A small CTC audio transcriber, trained from scratch: width 256, batches of 64.
Rows from block 2 of a small CTC audio transcriber, named by matrix and row number. Rows with one number belong to one neuron. Each number is 500 + 50 x the weight over its row's rms, rounded and kept within 0 to 999. All counts start at 0. Numbers have three digits each.
Before each neuron's rows are labels from the 100 clips, of 14976, where the neuron reaches its largest size: "strongest on" is what is common among them. Only what is clearly more common there than usual is listed. The data: Morse code for random letters and digits, with fading, noise and interfering tones. In brackets: how many of the 100, against the usual share in percent.
# gate: first MLP gate (model.blocks.2.ff1.gate.weight, 768x256), inputs 0-85
# fc1: first MLP up (model.blocks.2.ff1.fc1.weight, 768x256), inputs 0-85
# fc2: first MLP down (model.blocks.2.ff1.fc2.weight, 256x768, transposed), outputs 0-85

strongest on: the character "e" (58 vs 13.7)
gate.482:469517583520558490418451411595500445541535547522508522529488528470460554522468592477459436431492420542527504397449455577555445401565537524466459532549585531488507433453521525480488504489426565516441594513419531459463480486565507465400481527520512526513476453
fc1.482:476533510494493557557561496534549489417429559576510550569442437459521452581496444464545546445588407491508559539568410451448461521528557513446547472553492524517394458494403515433531529484518518483456469467475530494491519443526568377532524510490508389438460513
fc2.482:516583587537476489474535548517429455532520329446492512570472552572489514540504565467466460517601535445434528482482455410508506546445531563495516536455564524415590461454405504507485446432562458524522571461541454391569542478493532538480530362498464529442474506

strongest on: quiet level (70 vs 28.5); speed: slow (69 vs 33.4); reverberation (35 vs 15)
gate.589:475441442474504485479516459572508567442458580471630567517397542518550464597504457578513600446554546492611556512483445441481547444503478501541540474502525483500577488510552368479519578559626526390544554543472529547494516524487491499542517479482501488524424485
fc1.589:454479554554460529506442498505593592515585520579528569557504606514587519477581556475516434444549540563624378540542443460447484547573447482490424480489610565450497509495548389486533500423482499552480466522587474539469527481432500493486488521481497435534450494
fc2.589:503464467467396436508497554458541533548447509528509521545500542520484639550410353479540433610467489481481522492495520512512501565467515472447386508581464531533502527522551483432456439467492418478557548531620480510494533455513497589465532564444510514555523545

strongest on: quiet level (78 vs 28.5)
gate.173:477524471522521516556529503473458520378539445464472497503473362474491457517504501505490419494505480475506490471564460483518516416488470414491396576505494523490482513377452535419457383498451376490474519498407426501471488473499473542519458405512537490343498440
fc1.173:476511520444471555534493501579557508495430526506491422575522459505559543520457457530446614619443457549407625559517540429413573483565559506526560483549517493461567489437509536541497499530531568523562480529521540608415465502471463485477531582408456504501579492
fc2.173:436586584457589523488520525531575519414536557498556599572453389475529533473440495431495523384523533479474537600500516503452544532483564521553556409575565424453469539521540460509551480492614558550527530543487581451521543526566498458503507574496565565447478538

strongest on: the character "7" (30 vs 11.6)
gate.6:488561619537599436478542534489460479545417536534569501443455485403536479623546454574571573539432560470546542521437501544482528462563448549496519630472483502423517468473523507448558598492503479547449550553474464511505491502520438477568519506497523448453523530
fc1.6:481551512473500485442555515581458425468590515460473445457431522528472482507431487451425396527528401394589534437504455529558491464576519553501528510599438390500542420549434514504468597601541540508414497504367490527557513468469554502483445470484505419459516540
fc2.6:521505610573535399452417484521539497453490634505467530591461420414496422457500543427471491441499486467424454445508538576460548495560451511482484536456533497518399540556420510514490464521513486473499507478494456448491494512523389505538512511431477485449483399

strongest on: the character "v" (33 vs 12.4)
gate.453:555467554409499506604613421517441532484479475494542400587407524491456640519436573530427457391513493467444527561515484503409500423460450529512559567490416438553543498505472495428538506477500471568411486463493434613424568572540491442517416523498554485475485535
fc1.453:422548456521478571411416531468513436479478506445449530431521492484595407488521404505525568581542542468546487439525514493558493582563518503573495458492616534462455467503501488549525491493518508443581545473508555445542430432400576530542554489512394496501548447
fc2.453:501505528483584490525590495480468514295513491538515520532497324512482510488466487515536449470491549493526480512520488479475524490467507479524351551500545479501528518448484467466501418533499435454474498484412486500437485494538495499508509567501535508335544478

strongest on: reverberation (82 vs 15)
gate.403:554472451521474567477519531514566636509545547415495463419519445502526468470396458646564384450484467553486443477469482514584580414381522557440513414556535591515543456535533476514460466530493473541445519466447500519454464467496503481465523508534539452477518449
fc1.403:483460505375497411443415563451578477495502485504445458568401451479552516517542429487531540490444509540456532490394519465544501566479520480479498365546508495537445467559466571480417553490532463584452525593528626460539526410633448528506500430492415554564610443
fc2.403:581522501562481523517504378471504452557440521500454488535498508438571457462493468521495534482480443482474503474471530456506546459474476506466430559429525579509421403578512447564458529543474497476576535564480450530499496441523484482550516532427472547469550424

strongest on: clipping (80 vs 7.5)
gate.537:484540468574407511563552445498477530452611602550493480469532504517410524424530539452509497630558435429510502535439587502542414432518476521527414482475508562552556607436574490485509547440555491464557549502469597442498458434475511506607590501509522562481437427
fc1.537:470415526497435499493454480524406667445491474519485440471407503611464561514562557519468464417488435421458550522535403541491495504440517560471472395439496525580503511505490485472517451431468441420517450534518405565455503510559542419517387429618498396505514530
fc2.537:544467376558517454384522486524515386513424449489484486485524506528513505418609523474464478488508388489492510527445548482472421464469510472492451518444373474522477514515564444477553547440503539500480607593495472515458577495468481534611479513539437459472486468

strongest on: speed: fast (81 vs 33.1); fading (76 vs 29.9); quiet level (63 vs 28.5)
gate.730:529554476463520480575507511492471504417546436501489479531475413497521450494502533528492416481502447494470508482557458486476525415476463414500423530504432512519458539366438555433492399490458386522467478458413424499482539479523488539477459420573540526368491448
fc1.730:505564611503542594497521459548532514424455561502504440513531430531520557500483526600534524495475493543460581546496552576438589499537604539521548549595558446398585591445427559501578484563486536519563473502473587554433505478533481569598536541501467555432561442
fc2.730:490516647519569497505568512511526567364526586482525523496500420521494503445530534506570445443496539521431483572493526518522500555506545530506502500518560448558468482497500504463538516553512515448547476530430518448491502466582539486550544603512482509388507501

strongest on: quiet level (87 vs 28.5)
gate.411:488528483511537498565515491479460518372524428482481508497467367492483473507487502495478398509498502484505499487569452501488528423470470420499398561503486499502459507383448516416474387478460362506468497489398423490479485464524478517514456402528526496344509445
fc1.411:552437576527508479491510424590512436573471459503516426574543419497576542472544523515443561452363515486491547540491486560410588496537572499475490532528478488439546543449451543551538556584556453500528471545488568461466451522544557521490474586482454494461542491
fc2.411:445563584420582529481504446592547507422538575494526550581493411458553564434444539457497521345504540496479527585501528554462533535474533502514565438557553415444459514523533447544558524501586563547481513571499599459499534507587526508530540586519538546470497519

strongest on: speed: slow (87 vs 33.4)
gate.754:474538602571510487524548411516462476463545552533412454476518508476474493564503450505492462601437489492512499476533488469511561454534511429532490516446440572539492571494430549493585445577552454459479511458389521566501534529525596412365469495483488501484431494
fc1.754:493457639564541473531581472546585427514490496538497453460550475490569510429552487452585555514445408422465458530528541564504536497463508492437467584498455496513558507488460435550574551494532437538546556558420538509483514528602510479515516578485557517494466440
fc2.754:538541516555529393494502535498587519446516487483527537549479471465460346450456529537503466466509474508458502454467429572504473436467489505509413551500491457535504559520531509429507495498527521481534552499451507505455545507513466428629417513506564527521515518

strongest on: quiet level (87 vs 28.5)
gate.91:485527473506516490548513496472464506375547426470477514509495354486508456507496504496498422488497488487516502484558442488500536429477454421489383575508498505506461525376456504411460376501454372495486502496407434498492484483505462516516459417509531500360488461
fc1.91:505470407525535335502503554521468509474549483513484586481451527491536466458517454518535459484470494417542460418410470512603380551464470557517398562441614528528474426493533514507465436524473458536446492497523434547555464430579518542579421490486473489493455539
fc2.91:536413435521401481492454497472418486568466425530459420447537612497463438503530465549445531595483435503525493392490502488530505518563432477443465531410464584540569436457478580562444543530404516497498431425522451573448482405445475527584458415452470448541549504

strongest on: quiet level (73 vs 28.5)
gate.47:476518468525526489552502498460488492374514444471486507506470372493494459505505495519485403476489496476512490488562450483502519426471461404491386560484514516494471498379458513409457390500460357517475519476413428486493484488499461532534461423513534479350490456
fc1.47:504504461493473488540548531469475451491552411433501596502475533531529376399525546562464507442520421543539481449410455468596508510424468509535509476492484529604483519455543440478459461460453485560419473555476385435510514481552535527539495373497574538561490572
fc2.47:551389440491420505522463543492418492509546416466479465413488546525479357456511520533514508584452443488528516414523486498535488498503483505413457474497407564582566514468519504516429523558432479477401440488545374479482510492503518513539416451533437452576519483

strongest on: reverberation (95 vs 15)
gate.668:496522533508481503471528518522542454480473537536464470498530534537383518429523617410492538488574461562629436462546546353401471563506505532452506494529463531470489540547396487472555486485498409431557567441497545419497422542510431499496476412476563495465571534
fc1.668:560452494538465497482534515442539581388485455481536498521483494522543474571471536545400440566474464492471467545496468419522520529480484542477462613417497429542563569562478447518511544608572472498544379466500537477567483474463485500579512538481607508527457550
fc2.668:472407513449432426541486509474470595489418485544483509517444530491438535540485453538467522556464442558487435491521509580570500548517405622508510552407476478497493487496511488530473493557483469452644552558549515470417403415555528508569437570462546493489498493

strongest on: reverberation (100 vs 15); speed: fast (61 vs 33.1)
gate.223:401569475629396497518496598500511521486463495523519526455477520457559409555467416447625477552496505523475510477502447456475556580524460443532463437534525472426503532518566466463451501557355447461549492523525564446514486481519492539450466509551570509487501534
fc1.223:619416528376554450502421326518519486495522485501537519569498516551487572480468578475449569390509492490521537505549556512476496432539571572467522511482502502518528514534486532543502491476611455534547577465466472478470544516509484425581509507449458508449480514
fc2.223:505446446497492414494506522554523521514478429541504523461466440505449489471485517557523392521479452528474503454479463443508540475544441473467469442538455526559461498388584426513431537469489477462487480538448543482608555504481517559526478496478518560379493546

strongest on: reverberation (96 vs 15)
gate.138:556478473552573504531489490527502508483508622464449447509434546542607474494447507449466408425530479508457596507419531464555540519531508518392492503465517548502497454474514457516524543486540495521603502572431500515421511538450557461498530487477510505455519476
fc1.138:474471511410427500509495512527497546528566516514483501501481545559449534541357473462408560607522616478511398492404498526503490493453531513460485473559493481420488485443489404518475496533491558495428487412468522445554498511524476557502513452511489540496505447
fc2.138:465605565493461483495563494598516605501545549598482444531477555430477499458513477519535421552490337492411433611519516531573603478519548471525379452563479590432509434583560568484539525529500494514483462566503547460531447432548508491486553555564460464506544483

strongest on: fading (98 vs 29.9); speed: fast (83 vs 33.1); quiet level (60 vs 28.5)
gate.707:477528424491553482526497460534443491512497456502461473500525576505511541387480420551486552459525439461552404460541512522487567482537581495410556553477392495425517554435553618577604507476515469512445509473554532551533529527465526495519523473576496468487543500
fc1.707:536452475499432512516375496524450490509497508565524571478577491498508581448577597550525490410449530502549491528505481459465473450477504477451512426541475494532394412498553405429519545522545542604484380516532508488569497524509472532505519523437446487463436492
fc2.707:451496386537491518469503449591512418543426494538564521602425519467477469575430548491563510448491472436413446516498513506516458483467535523560461496516510590508550442544364455447454533490537597539498464507543469443535492528421490491492517484461412540438395495

strongest on: fading (99 vs 29.9); speed: slow (77 vs 33.4); quiet level (72 vs 28.5)
gate.46:442441597498495612493406551547418531461542425535533505550489509514560445512500639577461502496465416566429536478536492493518517591411432507531497504360532459592487456467500499488549470537513479486372519533444426492538514560465494428519474523474469530502448538
fc1.46:462560529504445514524567517503414541492525490406491499436463550542575493552530623524487577560441393431457524504422533519474489558423518436472511490485493473458558506460398452530446505586376537567432461424455491550540591536568519525403559501465548563460503526
fc2.46:509526554455457534489472594366523509452590659483496519490486505338542471537523472506430468481395486559429581529512563546512592515559448545535487422537470574580564548455438440490464425519516543467568582538545448499449499486517518493479537474537500478500558470

strongest on: speed: medium (67 vs 33.5); reverberation (48 vs 15)
gate.531:437530487465461449491497612439416451524516556527506554489438551442498547476399488561473580516467557487471505435480494488546581534504518475497587390524555465444530569488447501555487537381506586516491493510460539456495537497572545402499515586447537536445527562
fc1.531:530510576523456495506507492505533445445472513516503419486479477529437586549540465476537533482423589428489470476487532404464446431364460486499431464559504518540474495538478461396423433515542514548472472437518610458499549470497560550493576576380508540553541499
fc2.531:471514433496493527505568515412587598570536498514460463505450552473507554528457454410500535551542564466566483554543490414496501516519504460428537410514517527506483529534549467547495486475512573522557484482356568482620503517536576482472543496430577498470556519

strongest on: fading (90 vs 29.9); speed: slow (69 vs 33.4)
gate.521:501488630457517524523453550458523486482506522475491571454494474573479466495529514506491517504549499536438431518518537527531552533507571478531512474447457496457634488445491545553548486426468418559578561548480532581434527442472487538428530507507452501535618473
fc1.521:468527474405459526455537496476476403522529488659457453505489504523516577531600477452491457490537620492588517459517537428438461377398546501497486497498506605388489487547569447482588458488573576592447490496523468472538425483499499502526506539464502421476521547
fc2.521:516554565512503475493569537438563559484489509620550477668525446496503584464550489397481522391553587504487459578508494471532452532444582556501426487561463507466441458564423443550560568578498615601489409604450483460542473505597478556494541597519489520464565463

strongest on: speed: fast (90 vs 33.1); quiet level (60 vs 28.5); the character "f" (31 vs 12.3); the character "5" (29 vs 12.2)
gate.648:507502447528459592518549511542554556441468569439491493544459508425541499520451526459493586437515475469549407517511519588523475424596517496450577553534470563479463469463526379485515603622535518496471490448538545504513510492448480531460431477486425490398472508
fc1.648:521555573408499431479496531495499557548517449469465455524475501420540487479521467560535508519545445538622496503502467512561503467503452490533457548500433550568532441482576448499498441617458452456547489535485556547418527457429482502400507496529517531505409469
fc2.648:480479587511445457518547478440589537504409615423472512399486531556492551535604409481528547521496479495536471466480574433525577522517451572520492438504459460622568587486513475482553515496532528445665502531494500490507490510504499455475504469406517550454530448

strongest on: speed: slow (80 vs 33.4); quiet level (61 vs 28.5)
gate.386:560453462546520464553516503480480528480580511520539535520537479505473497520475458451557568469508497468495521506517533494502446421523463509592611501498475528558540423474550446480540547517490529501612590458552505499493468505443482525516622515475494495502617447
fc1.386:560485571549363564458445414448461569487532522539449550535505501518413473410501450501516568487526529426477511497484547500447445540446627501528556495450464535481588491479505486505525499492477525479572512384583571482543562570454504441532571462453470468498640552
fc2.386:460491384524450531554492497520440522534503495439480384490562523504493511419579527459466557481523538498545390437469395426469446514520542540495464471457470467520526519519589464492501487490486518507469561524478563518484548527448515473431489490507458523566554530

strongest on: the character "e" (32 vs 13.7)
gate.103:487520610525499435517424568566512507516380555476527479458493445555491569522468487484496613553424531448507528415430510445532504494593498542467490471516531523570564509539519517496491505544371507539502444426490556478499532481507394466515536512520586587439566400
fc1.103:490455438513502528473483475478509587516456528474532485501486549496448484449463395509505472550499439465463503457452536507527596452462559495446513533496539498449577464517546523526508599471441505502466599574508510426519431479590543576398523522549467513422480486
fc2.103:564558422462397477468541506411342606419520477502484493582529509504512568407464512456388495500536538512521553533606566495478516528507436542534479469503478518418541604518421532527586518527449500513511488426508487518430465496423477538536544484447553646593542506

strongest on: fading (91 vs 29.9); reverberation (73 vs 15)
gate.658:446492567441526493441488451481539429428476543498538351485479552595410426497541517591565505504455453513448475491480519535533530519463449503487552544536483534456561462543482499548443520607438476495541476480499440492562466441534469559417533505461551540485508535
fc1.658:488503450480439406541508462425493525443540429548577584508443448564551506537515423446449454493464519508472518491524561463475527569506607573510460381530473449591406611463428484472524512472495517526443535534500408496496508430515527517607508441618517515451477460
fc2.658:501506504543414525515566495472516479613532501502506397521497511617454506476516518525519470428517457584463321555479550537466497486558569490559585609521480516513501494437490543536490565559464517503572532529534502527466485515495544395527562598521481556567534532

strongest on: uneven keying (78 vs 40.5); speed: medium (60 vs 33.5)
gate.615:488531514407563526535541411440519468522540449522529488478559500502453599450486446507521530491530528499566587512512448547501439577405532536502452442549503514487492428420534505490481438531522445424518523536513539598503503519455502416519570501472545578456411502
fc1.615:481417503524453495509494477504462574478507556485508505547495526550448450483531485494498405434465539632468539470477457493560512537523550558598518435475504651627428483465556438419494462470583525466585533418503528482398451514417586532485526412549523543443481497
fc2.615:524526475618448529516502521480479462469540453444454471482477483543511463517554509540484451611466543386506507451487408524521440517565475478422490579534468419443506541439492430486443447447463331473487539481433442491507477549509532516449489436479655464498531493

strongest on: clipping (29 vs 7.5)
gate.339:459392565498500548513509495539570471493501487460436657455519501597421601501484517520498450497520437513487472615438477560451513503464502482541454600444517516408522516517577518507580450543390537564546613484525503529547446520538566454541498487529531488470555425
fc1.339:458536547539538496491511474537529513463449453466544505468450492522522487547501457428441485553505531575443520476576442454523559445523446493505516528541617449532530461496501582527530519512551510478506574486433506496517453437429398435514525524535468481528537448
fc2.339:565598567530528475526548531423447505447419501562487531434451454498525561521466472494420510523477611509465573488495428419548434591527505539545476450499467417416501443490593452545484519467453421362457534525540570481530443470567446539488508567527524581485531539

strongest on: quiet level (87 vs 28.5); reverberation (56 vs 15)
gate.766:486515488530532487561530509466454490380526427480491495504480365474492464510472484515494402500498487484522498478550455482506529457471480432484377549507496501498481517364482500409456368496453358500486504478417431479499494490510473515525467435518529489341484445
fc1.766:410473455550513510493541500376531474456479471496470508417594436477542552491503447497437502484487519532466534612542498547420463526488497528511488500465561494413554419443466514521496479589537458475571553520503591531371522516491531519442536439487564513531467535
fc2.766:496534480432532484437582487419547485486501592451491539565540478451518498531532517554455505369540498449491492564499495526468509551474504414535515425587541505496436418415515401544493530454625445466566551599512567512358509463501465479432550485495571520478470516

strongest on: speed: medium (60 vs 33.5); reverberation (51 vs 15)
gate.254:523491612536505449464480499457474482507616494521454435458466476521523392513497537522520460446535467599566481423472442489575489450454438466477547505498529466517529501553405523546530500400418487600568624508510467567503508530588479523447485433468531456585508458
fc1.254:502404579431430472474446539456507503547508461503470560504558540529500416531486433537499554564489482542541504521503477427505439490482485511443482514532425455393597506523550526530563471439466502405450414524465556524556499510491485423575542434505564479526472474
fc2.254:507512479556529495510550517520544474443515601464509559426453447389548447575460573476443441465507492477540498467510517594531558529443455533461540592473547492540516586413501474464487482438625609531464542459491497507489529515469503508474495538502592507424339490

strongest on: reverberation (77 vs 15); clipping (33 vs 7.5)
gate.65:482480514536476511535447489475467490545500561512558492479549540478591517383407465528560505444548447418417565413558509422511515513455539551535507507471489482594469482480550439584475614537422472458469422501420633452484492500534525512528477529494454500500498453
fc1.65:494470520478501420490408471444563525552439485485511478471471457535497517393433528509537510521435496431466440473504516441479467467466463510479454486457511449606470456572448497464477505582566448561518422496583447456480507436575524490499513457427419627439539556
fc2.65:534483545534446476510454564510524483596435516439489408503595507469526520527526395507485521445466429455527514546580472466456499383492534542492527538503413507505536556486418476547526481556466425468563658549466414511508475443498473534488526596452479521497500442

strongest on: reverberation (98 vs 15)
gate.739:432516523515468406451473409472505604537509513548470540594511491573507483621484449509543550466476608441613500465565491463459555534412541501552477559529445556443566446455457414453570538453512509455446502539500521568509502550472455577523516519498522463503473535
fc1.739:484524572450418499454565577451462526552538446443599475506536444469460550516592454485574522539558495466520508498488440467361535470420458553522574381481483530502563460401485542472464498414572485564543486500574459403495532507443457420564432388422521411537451483
fc2.739:492517472471444489522530373494532524512456512511594458562534421464453472532552539419426503498493490523514449430515415479515413484467566484530491556528458566535504476494478598430503391501550492628461383460585505575500457477549382578450437532589477392505543531

strongest on: speed: slow (95 vs 33.4); the character "e" (36 vs 13.7)
gate.174:562520490521446511483496505536564526559480473517514492489560487512523507531526452557529434533409463519372385472476482560543514537547576571571453533531507483401574508400504489507519544507459530385543489526422446539472529470525477485541569565478395484367523429
fc1.174:540514560553527556550509526519413440506529511495536484605549542448436590496556403497426490428520537451469459533468538492438536522453606538505489500475438529504524532502482530587531525513554487362532512508537506472460518507378460413491397630394541528483340488
fc2.174:478511622458468468518522495497597490522442598456548442492495518540459473500508482477411547549504451404518400509503502489516556507479588428415536554421550553596523528522450572474528453520574474494538530447454540530417457543435448541459452510461543464534487508

strongest on: reverberation (94 vs 15)
gate.53:508533529501439612494518532476545429547423505444554567582590353499521515487453400603371532499530466535471539454507514524485510534530479447554527497522561566498547557464514568552535556502536592433525457557492499515388454488549510565426456592490519524506564577
fc1.53:517496493524457497578538509367602491504441502564557485470496429477606459596439480481527527559563519516470552580515520487383412607491494460521449524453583479455639529556581501489532533503545417563469502576479516538404569547521525517530488570462547494513562521
fc2.53:507555614495571513521492540399462441459486543486467518498477488519515501553417458538465520547456574399429585489503432478469427498464475465403557582442531473508567506483564449491471461452566425496427380530557492457477526465565467465385546540423469458498443511